config.toml
grayscale = true
num_classes = [20, 12]
mlp_ratio = 4
Rows from block 2 of a small image classifier, named by matrix and row number. Rows with one number belong to one neuron. Each number is 200 + 20 x the weight over its row's rms, rounded and kept within 0 to 999. All counts start at 0.
After each neuron's rows are labels from the 100 images, of 14976, where the neuron reaches its highest value: "strongest on" is what is common among them; "patch colour" is the nearest of a few named colours to the mean colour under the peak. Only what is clearly more common there than usual is listed. The data: flat shapes of many kinds, plain or patterned, on busy backdrops.
# fc1: MLP up (model.blocks.2.mlp.fc1.weight, 1536x384), inputs 192-383
# fc2: MLP down (model.blocks.2.mlp.fc2.weight, 384x1536, transposed), outputs 192-383

fc1.506,225,183,180,190,211,219,171,200,226,193,187,216,203,188,203,165,241,191,203,205,195,185,213,199,194,176,200,189,248,225,206,185,171,180,226,220,223,217,186,207,208,208,143,205,194,169,224,181,220,209,198,185,184,166,188,221,216,227,164,232,208,203,241,212,192,197,226,184,184,203,194,201,232,198,220,222,201,188,161,223,183,185,199,200,185,198,165,176,221,216,221,220,179,207,207,183,225,233,225,221,196,211,187,216,188,216,197,190,193,192,202,216,226,199,210,208,227,210,224,172,193,183,198,247,199,246,228,201,206,204,181,215,238,166,196,219,189,212,211,187,157,191,178,171,197,170,182,202,200,186,205,212,231,188,216,179,193,218,211,229,219,218,185,206,226,226,179,194,201,229,198,183,209,182,175,178,207,193,193,215,202,211,211,232,192,226,230,195,227,206,202,199
fc2.506,182,221,219,179,194,181,186,187,180,227,216,178,217,184,206,181,209,224,234,198,193,237,177,197,164,202,200,167,170,191,184,209,162,197,158,203,220,197,182,187,178,199,192,169,159,210,212,205,201,200,213,186,221,194,189,217,182,177,253,175,196,205,197,192,228,222,201,205,212,216,171,189,196,232,201,188,201,202,187,207,203,181,160,213,199,224,214,184,195,190,230,210,214,202,198,194,170,186,218,203,218,235,180,217,179,183,212,196,176,192,193,175,187,207,180,209,177,198,218,203,221,207,226,145,148,167,208,169,198,200,202,183,166,190,178,225,223,194,181,240,199,214,184,190,223,211,223,217,189,207,179,192,227,173,181,202,202,213,204,194,206,201,178,198,202,180,209,242,216,206,205,184,177,180,194,216,187,215,191,186,204,217,227,187,189,204,187,204,225,220,149,201
strongest on: brown shape; its colour: brown
patch colour: black

fc1.242,183,187,215,229,177,195,193,220,209,193,230,159,195,224,200,174,169,202,194,181,200,227,195,176,191,204,201,194,184,177,194,196,189,182,183,206,198,187,202,173,211,211,195,192,196,218,229,199,183,221,179,207,233,188,198,192,197,191,237,195,154,222,200,175,215,210,183,187,245,229,208,218,214,198,171,207,216,222,194,198,221,233,178,195,216,235,228,190,199,210,186,212,211,187,219,193,191,213,183,180,176,220,192,200,219,182,216,197,203,183,196,201,210,193,175,194,197,182,214,191,249,239,217,193,172,191,227,172,233,218,213,179,205,204,167,201,230,174,184,280,189,243,217,203,193,215,217,188,206,240,180,191,210,192,193,196,196,197,212,190,213,208,192,205,203,178,223,226,166,187,216,210,197,183,210,204,245,223,194,196,207,195,211,203,149,161,158,166,179,174,173,216
fc2.242,204,214,172,201,213,215,215,189,217,205,228,187,192,213,205,251,168,181,236,204,205,215,212,165,182,247,153,180,234,163,208,207,223,179,200,217,136,198,197,200,228,239,199,229,205,140,206,211,207,172,188,219,217,199,214,216,240,213,233,185,191,209,206,225,182,185,206,208,221,203,209,199,235,200,188,193,179,188,192,197,190,172,204,202,190,207,224,215,183,188,217,195,189,184,183,199,205,201,211,203,193,194,232,210,233,197,218,187,200,200,224,245,160,191,132,163,192,186,166,167,188,195,234,196,232,212,210,192,212,224,194,200,209,183,207,144,213,192,207,203,201,217,207,200,167,211,208,169,199,202,217,199,217,214,233,208,198,185,201,196,208,206,214,193,230,225,229,201,211,184,208,236,190,203,206,182,196,203,190,156,177,199,214,210,180,168,194,208,203,230,184,156
strongest on: white shape; its colour: white
patch colour: white

fc1.682,157,194,212,216,205,211,198,256,198,186,181,171,159,207,184,195,139,187,220,209,177,207,167,211,209,168,230,188,190,182,202,196,168,211,183,207,204,229,188,224,203,232,195,220,184,191,259,189,183,186,214,189,187,222,174,184,195,214,189,180,193,189,190,196,218,210,189,167,199,219,176,218,223,200,178,220,177,205,181,231,215,223,210,201,186,183,216,144,182,190,195,230,213,226,220,182,202,194,207,223,198,198,210,181,174,188,214,190,182,203,204,187,171,217,207,185,185,188,194,215,208,208,212,193,214,194,178,189,212,207,156,220,206,172,155,191,198,208,182,198,158,220,213,307,192,187,218,178,189,228,216,199,205,197,219,176,212,223,228,189,214,195,194,216,199,198,190,204,220,242,174,192,229,198,229,176,210,192,207,210,176,191,197,189,193,182,197,182,211,188,184,233
fc2.682,192,189,231,216,214,173,188,216,178,201,237,166,188,227,194,192,166,205,176,197,193,218,188,194,237,209,182,206,225,186,170,190,192,224,174,196,179,189,192,199,233,208,228,238,172,189,218,217,196,197,214,184,197,224,194,213,220,184,212,198,196,217,160,193,218,166,189,169,226,207,225,198,196,226,168,183,184,234,177,212,223,192,197,196,189,184,222,167,157,187,191,192,222,229,163,184,195,207,147,172,232,225,213,219,209,184,237,190,172,221,180,177,192,218,199,180,180,170,209,243,199,187,214,170,177,166,209,182,189,212,222,189,151,175,180,189,230,203,223,214,230,230,213,222,220,206,245,154,220,217,160,193,191,177,193,160,185,220,200,184,195,222,198,183,196,186,212,176,180,207,205,235,186,183,208,175,225,222,224,184,157,155,189,174,203,178,180,172,226,198,181,235
strongest on: white shape; its colour: white
patch colour: white

fc1.518,203,190,192,223,182,199,167,187,200,206,181,196,207,182,197,179,225,202,225,190,209,221,171,184,183,221,199,224,200,195,179,170,193,149,178,211,222,182,210,209,210,168,217,181,216,214,198,183,173,209,214,205,216,215,222,208,165,220,209,207,174,201,220,167,239,204,197,207,216,228,191,227,219,213,171,216,231,208,194,224,208,242,180,212,231,206,221,190,224,221,217,204,181,209,224,195,239,207,209,211,190,225,191,198,216,174,221,169,224,170,198,199,205,197,219,218,183,183,201,172,207,243,186,189,181,201,201,180,195,160,171,189,214,237,201,243,178,213,224,245,190,217,201,189,205,233,217,226,187,233,190,198,204,205,191,196,187,196,217,215,185,203,152,210,190,178,223,222,198,199,225,187,179,223,180,228,226,215,152,226,216,248,221,222,184,225,175,178,194,168,199,193
fc2.518,205,219,181,217,218,181,214,199,224,181,212,202,200,232,187,202,179,186,204,190,211,219,188,170,180,259,164,201,232,158,214,222,213,193,201,222,168,156,148,207,226,210,199,232,225,159,189,203,214,189,217,204,201,172,199,228,218,229,210,204,223,185,208,246,182,186,205,227,224,212,183,210,212,191,205,202,189,215,171,228,181,182,222,174,211,195,215,224,198,195,212,174,168,166,222,248,195,203,212,200,198,202,232,212,227,207,225,208,217,196,235,251,179,206,199,167,216,198,163,196,168,203,232,207,217,211,182,205,190,193,202,205,219,216,189,212,181,198,193,197,206,250,211,211,198,206,197,179,209,217,209,193,192,215,231,232,218,201,187,219,185,227,211,172,249,200,235,222,207,198,229,190,201,218,215,184,189,177,192,164,200,238,217,205,201,213,196,239,205,207,203,154
strongest on: white shape; its colour: white
patch colour: white

fc1.555,199,203,211,179,224,188,187,253,172,200,186,189,174,179,225,197,184,204,155,186,204,177,219,197,228,151,210,236,187,210,188,191,188,234,207,210,212,199,220,219,228,228,190,218,188,207,232,212,203,217,216,191,160,213,207,195,197,206,189,214,221,202,188,184,208,207,221,165,194,187,241,193,187,214,219,199,193,170,196,204,203,212,191,198,196,195,170,150,165,189,195,181,222,206,186,173,201,207,191,192,211,196,169,212,163,207,206,197,172,235,168,174,226,217,215,232,214,196,187,210,199,198,196,193,203,205,195,178,191,224,191,204,223,204,215,193,219,220,226,183,203,194,202,230,174,193,201,184,185,201,198,212,199,147,195,164,207,210,188,234,230,200,187,224,192,247,189,191,213,225,185,194,210,200,192,186,223,199,231,215,183,200,184,165,218,189,212,198,221,185,212,233
fc2.555,188,235,183,216,197,194,178,169,171,242,207,184,220,194,212,194,210,219,200,176,226,205,199,193,192,185,190,190,207,193,176,176,174,167,188,210,205,200,186,194,163,213,204,165,200,227,201,197,216,207,184,185,225,199,248,226,196,217,250,201,186,232,188,208,195,208,215,203,188,240,209,178,215,212,205,198,216,229,176,218,176,215,184,166,213,220,194,182,211,225,223,200,223,174,188,194,210,198,210,185,203,228,186,232,192,198,189,181,172,207,221,176,197,186,190,197,170,191,221,206,197,208,213,168,190,204,223,194,174,191,212,185,182,193,204,188,197,216,210,262,206,210,185,199,180,222,183,207,183,192,200,170,221,198,212,204,207,196,206,204,192,210,194,197,197,203,200,227,203,198,219,193,162,190,186,213,234,220,165,215,207,216,223,215,178,195,197,203,219,223,136,178
strongest on: brown shape; its colour: brown
patch colour: black

fc1.215,213,148,184,191,220,211,167,216,207,193,190,221,192,201,220,182,227,206,198,210,209,162,231,195,186,178,185,213,252,240,190,170,177,196,226,209,219,209,190,214,200,225,159,196,217,186,246,203,224,211,188,203,188,156,195,198,226,228,172,216,208,221,225,211,179,199,225,172,202,184,180,198,223,198,233,204,203,196,163,236,183,192,190,202,172,215,161,166,211,202,202,219,178,202,197,180,226,209,224,194,184,224,181,217,191,222,208,186,187,209,212,203,222,199,204,187,201,204,228,198,191,198,187,231,210,241,227,200,221,194,181,192,231,178,207,203,196,188,211,203,169,210,173,187,188,169,195,203,225,185,193,187,212,209,209,191,210,196,203,226,221,196,185,218,212,216,183,217,189,210,195,187,201,180,189,192,228,205,201,207,198,223,226,224,195,223,212,177,222,178,183,196
fc2.215,182,225,219,181,195,179,184,184,188,222,209,188,207,186,205,172,202,223,222,212,182,238,170,203,170,198,193,161,174,197,186,205,168,194,159,197,213,196,176,179,182,190,194,171,153,216,216,204,200,190,206,183,220,181,179,225,182,181,249,176,183,207,201,189,218,206,201,207,221,214,164,196,195,228,203,172,201,214,190,212,200,193,173,203,207,226,202,185,194,182,219,212,211,204,202,189,157,187,214,202,233,238,192,228,178,188,202,187,174,184,202,167,193,208,186,221,191,190,223,204,217,219,235,150,158,164,206,170,202,199,203,179,165,184,184,222,229,194,179,248,199,213,192,194,218,218,221,220,187,211,178,195,232,174,195,210,206,231,191,191,197,208,183,201,216,184,211,236,205,218,214,189,178,195,187,219,192,201,195,192,223,211,227,183,191,213,190,205,223,221,161,194
strongest on: brown shape; its colour: brown
patch colour: black

fc1.402,214,190,184,212,208,224,179,189,210,161,177,230,195,197,195,197,234,190,212,207,195,167,209,172,204,185,193,206,229,239,204,186,178,183,221,203,229,199,189,197,195,201,146,191,225,183,219,195,220,210,206,204,180,161,214,221,227,225,176,233,229,202,229,213,178,214,232,170,182,207,172,205,228,180,234,203,216,198,155,224,181,187,186,204,197,202,155,178,212,212,210,240,164,205,217,171,221,207,216,231,195,203,192,203,188,232,197,187,199,203,230,192,197,204,190,198,218,211,217,185,212,198,182,206,224,245,196,194,207,184,155,213,217,182,195,226,198,203,210,180,153,202,177,186,181,179,184,192,221,199,176,200,221,211,230,185,198,198,209,210,221,217,193,222,227,215,183,207,189,202,198,178,209,193,167,182,206,200,201,192,227,226,234,251,201,213,223,189,222,205,182,203
fc2.402,197,221,215,165,196,184,190,179,169,227,216,175,221,177,231,177,214,207,225,216,195,221,172,206,166,178,214,174,150,197,190,216,160,203,175,190,214,211,198,184,182,203,197,161,172,225,223,203,202,204,211,174,212,199,186,232,184,179,232,166,187,221,200,204,207,226,202,199,191,201,183,197,194,222,204,202,201,192,198,199,181,184,159,215,188,219,194,181,182,185,221,211,227,196,192,193,176,183,225,194,203,240,179,226,185,201,202,211,158,186,188,171,197,227,174,228,184,193,226,197,222,192,221,147,173,161,213,180,215,194,198,182,166,175,178,199,217,195,182,240,203,205,195,190,220,194,218,233,180,179,190,195,244,165,177,194,195,198,224,187,212,189,181,200,206,181,190,246,229,200,212,170,171,196,203,212,182,208,192,190,205,202,227,176,181,195,201,202,242,214,144,211
strongest on: brown shape; its colour: brown
patch colour: black

fc1.598,218,168,185,195,202,224,188,203,215,193,180,225,200,186,215,180,232,207,193,193,208,180,230,187,194,167,203,198,227,230,210,191,180,197,216,227,204,212,203,193,178,232,150,190,209,172,245,196,212,211,194,187,196,173,203,219,250,224,161,205,227,214,240,221,183,212,241,187,180,192,194,188,218,185,235,209,210,173,166,229,179,205,209,218,189,208,154,173,224,200,217,203,175,191,201,186,225,201,240,225,187,194,174,225,184,219,197,200,196,188,197,216,222,202,201,208,216,200,223,193,215,200,174,235,199,259,209,186,209,200,203,201,226,176,215,217,194,196,202,185,152,213,184,178,205,189,184,184,221,188,197,199,238,200,210,174,194,192,194,213,207,204,180,227,208,211,178,211,203,197,196,170,203,193,190,181,203,199,185,194,194,208,233,223,206,231,211,174,217,188,194,198
fc2.598,166,230,215,186,198,197,202,187,183,212,204,171,205,186,203,188,209,208,225,199,179,242,168,199,166,205,181,167,175,188,188,213,170,210,151,203,217,197,185,185,186,191,200,181,159,205,217,204,202,189,213,191,208,190,190,224,196,166,250,175,183,210,208,206,214,216,196,196,222,213,165,194,200,229,207,179,191,211,188,197,203,169,174,216,198,224,213,179,182,188,227,224,218,213,192,194,163,204,215,206,217,231,186,217,186,192,207,206,176,188,195,176,187,206,176,211,181,183,210,215,225,217,232,147,157,149,207,173,202,213,192,188,169,187,183,217,241,190,179,226,189,209,203,196,216,217,231,223,195,215,188,182,237,187,193,200,213,235,204,188,207,203,183,204,206,186,211,239,205,206,214,187,178,209,176,217,197,191,195,186,214,224,215,177,178,193,193,196,224,225,164,201
strongest on: brown shape; its colour: brown
patch colour: black